python train.py --dataset="coloured fractals of 300 iterated function systems on busy backdrops" --activation="relu6" --loss="cross_entropy" --final_lr_fraction=0.1
Rows from block 3 of a small image classifier, named by matrix and row number. Rows with one number belong to one channel. Each number is 200 + 40 x the weight over its row's rms, rounded and kept within 0 to 999. All counts start at 0.
After each channel's rows are labels from the 100 images, of 14976, where the channel reaches its highest value: "responds to" is what is common among them. Only what is clearly more common there than usual is listed. The data: coloured fractals of 300 iterated function systems on busy backdrops.
# convs0: first 3x3 conv (model.blocks.3.convs.0.weight, 112x112x3x3, each kernel summed), inputs 0-55
# convs1: second 3x3 conv (model.blocks.3.convs.1.weight, 112x112x3x3, transposed, each kernel summed), outputs 0-55

convs0.1,305,227,87,142,201,217,233,151,200,234,236,192,201,203,179,194,270,166,224,278,251,165,154,300,243,153,259,159,198,182,206,241,214,210,248,206,240,207,194,239,248,201,274,92,136,240,254,201,168,194,202,216,218,215,201,165
convs1.1,160,126,160,196,159,174,217,208,143,139,152,159,144,129,221,202,80,228,232,187,166,187,174,247,123,194,186,168,143,243,206,145,148,225,182,201,190,215,136,213,231,143,137,181,236,184,219,184,164,202,208,191,221,213,213,219
responds to: sparse

convs0.88,200,83,166,243,265,189,198,212,189,205,207,103,255,198,266,215,306,173,262,240,270,251,179,237,225,208,163,250,209,178,185,184,187,202,188,199,171,181,224,206,152,210,176,199,210,177,190,168,165,119,116,259,127,202,142,198
convs1.88,205,301,249,201,210,198,251,189,183,250,127,207,216,192,158,259,176,229,175,134,198,161,265,155,215,227,220,131,202,243,184,165,196,185,178,275,194,202,201,249,133,233,217,173,193,161,263,212,221,167,241,172,219,273,161,225
responds to: sparse; grey

convs0.77,167,144,218,194,121,206,182,162,192,203,180,141,205,165,271,209,192,156,197,252,241,217,218,242,187,185,195,152,198,193,199,218,145,173,289,296,215,188,271,195,221,221,159,198,233,136,188,304,224,226,266,185,231,212,231,141
convs1.77,134,218,210,233,287,278,198,215,136,193,155,170,195,181,177,218,217,229,211,192,174,227,170,174,267,189,235,226,140,163,208,184,220,227,194,157,187,204,240,195,192,191,200,238,242,98,213,187,185,171,270,156,180,186,198,249
responds to: sparse

convs0.86,166,247,148,60,188,188,222,146,195,249,142,130,196,206,167,162,175,207,175,202,240,217,180,210,142,203,175,192,214,196,207,242,223,288,198,169,258,233,172,215,180,169,240,184,254,277,203,268,266,244,312,182,232,279,169,235
convs1.86,156,212,224,187,351,210,210,168,137,211,116,287,215,147,179,170,196,229,131,139,198,225,233,247,243,181,221,217,245,177,199,189,222,214,105,168,181,254,157,178,227,187,191,197,239,276,171,170,252,211,205,176,187,198,157,135
responds to: sparse

convs0.83,173,124,239,208,233,153,268,225,191,152,268,174,228,143,225,158,295,257,161,208,233,203,193,182,183,229,226,229,197,206,184,220,240,233,169,190,241,197,206,293,150,135,183,211,173,218,213,146,191,194,289,161,199,206,145,134
convs1.83,214,238,134,164,168,147,177,233,219,211,141,266,215,164,192,221,212,98,286,163,184,378,175,169,298,196,167,258,153,195,220,159,233,146,189,135,176,189,229,251,193,209,249,176,187,185,183,163,164,170,239,174,168,249,202,155
responds to: grey; sparse

convs0.24,147,191,271,151,155,190,204,218,173,108,191,208,220,142,213,190,187,220,228,295,162,225,182,238,163,209,229,105,228,185,193,187,140,195,255,244,182,285,175,171,255,218,339,155,204,171,189,207,249,223,171,192,257,163,246,175
convs1.24,195,237,241,227,147,215,232,248,289,197,219,234,157,197,223,263,186,208,249,126,221,202,141,239,193,200,246,218,79,159,173,203,248,228,239,214,193,211,193,216,310,163,171,166,195,204,170,282,132,296,179,186,177,182,213,214
responds to: sparse; grey

convs0.64,103,262,216,256,185,228,188,191,168,216,178,244,220,151,184,220,277,178,157,176,189,184,136,156,201,208,247,193,203,192,194,259,263,222,189,144,197,188,228,223,200,179,250,229,241,268,204,231,156,214,199,175,202,235,164,136
convs1.64,215,165,223,129,214,298,290,209,122,191,184,245,202,197,182,202,210,253,231,292,174,207,218,238,157,199,216,209,171,149,158,147,188,170,260,238,249,191,233,200,198,205,178,130,202,241,218,229,206,158,220,158,150,219,229,222
responds to: dense

convs0.49,227,215,202,182,252,200,166,199,188,172,228,211,161,210,288,211,161,207,236,126,271,240,178,166,197,161,132,166,129,158,198,183,189,154,215,181,197,148,188,218,186,215,108,139,226,180,162,148,270,182,216,169,173,236,167,246
convs1.49,231,121,176,239,184,227,155,215,281,220,234,233,234,226,175,213,174,272,157,297,165,159,191,109,145,271,217,196,195,222,195,186,175,221,188,205,262,179,216,169,225,201,164,218,171,181,187,166,109,270,237,177,145,145,180,120
responds to: sparse

convs0.97,149,155,155,233,180,120,213,225,184,225,198,170,289,137,253,173,301,131,274,171,144,254,193,142,167,222,173,193,203,178,185,312,196,97,202,220,166,204,145,180,182,244,206,173,214,193,189,200,185,172,197,168,184,122,147,172
convs1.97,212,260,279,185,159,171,232,173,230,243,215,117,254,208,150,160,246,274,164,173,209,297,293,168,170,175,210,157,182,195,174,208,211,198,223,220,138,167,236,131,192,244,245,206,157,207,220,234,238,193,204,210,134,220,196,231
responds to: grey

convs0.48,173,154,116,203,210,106,182,194,229,163,182,118,168,194,118,190,197,167,198,240,207,176,184,175,221,215,181,215,253,191,201,193,202,153,207,137,246,205,133,195,209,169,287,187,196,172,204,227,181,214,127,211,204,117,144,187
convs1.48,174,210,165,126,163,190,195,162,219,198,188,190,222,151,250,169,250,114,168,216,139,194,220,255,172,244,179,157,282,220,190,239,231,234,222,242,219,263,246,224,201,249,220,297,206,204,274,215,284,249,238,224,222,200,242,208
responds to: sparse

convs0.44,145,155,200,208,163,160,211,156,248,154,129,230,196,127,196,272,169,183,167,142,227,254,185,173,228,206,163,210,140,175,204,209,170,271,183,194,205,187,174,227,205,130,190,188,233,192,225,272,164,166,216,145,220,251,179,115
convs1.44,163,181,178,76,252,204,134,175,220,165,165,226,196,188,187,179,212,166,145,193,198,157,221,208,236,185,209,165,258,196,191,199,290,219,160,214,186,212,230,225,149,250,253,238,176,177,308,225,220,255,244,246,223,254,248,232
responds to: sparse

convs0.108,94,111,143,226,153,193,238,191,212,222,198,191,211,184,187,183,169,204,242,248,173,217,172,284,157,174,228,131,184,199,202,163,220,176,235,233,225,214,275,197,235,186,140,165,205,224,219,169,214,144,205,199,192,146,176,257
convs1.108,141,199,212,270,138,142,154,209,169,215,135,154,131,208,217,235,219,161,158,166,176,213,140,187,219,158,213,246,151,186,153,257,219,217,173,214,195,227,199,302,213,172,207,209,173,280,204,170,182,246,235,137,162,118,208,253
responds to: sparse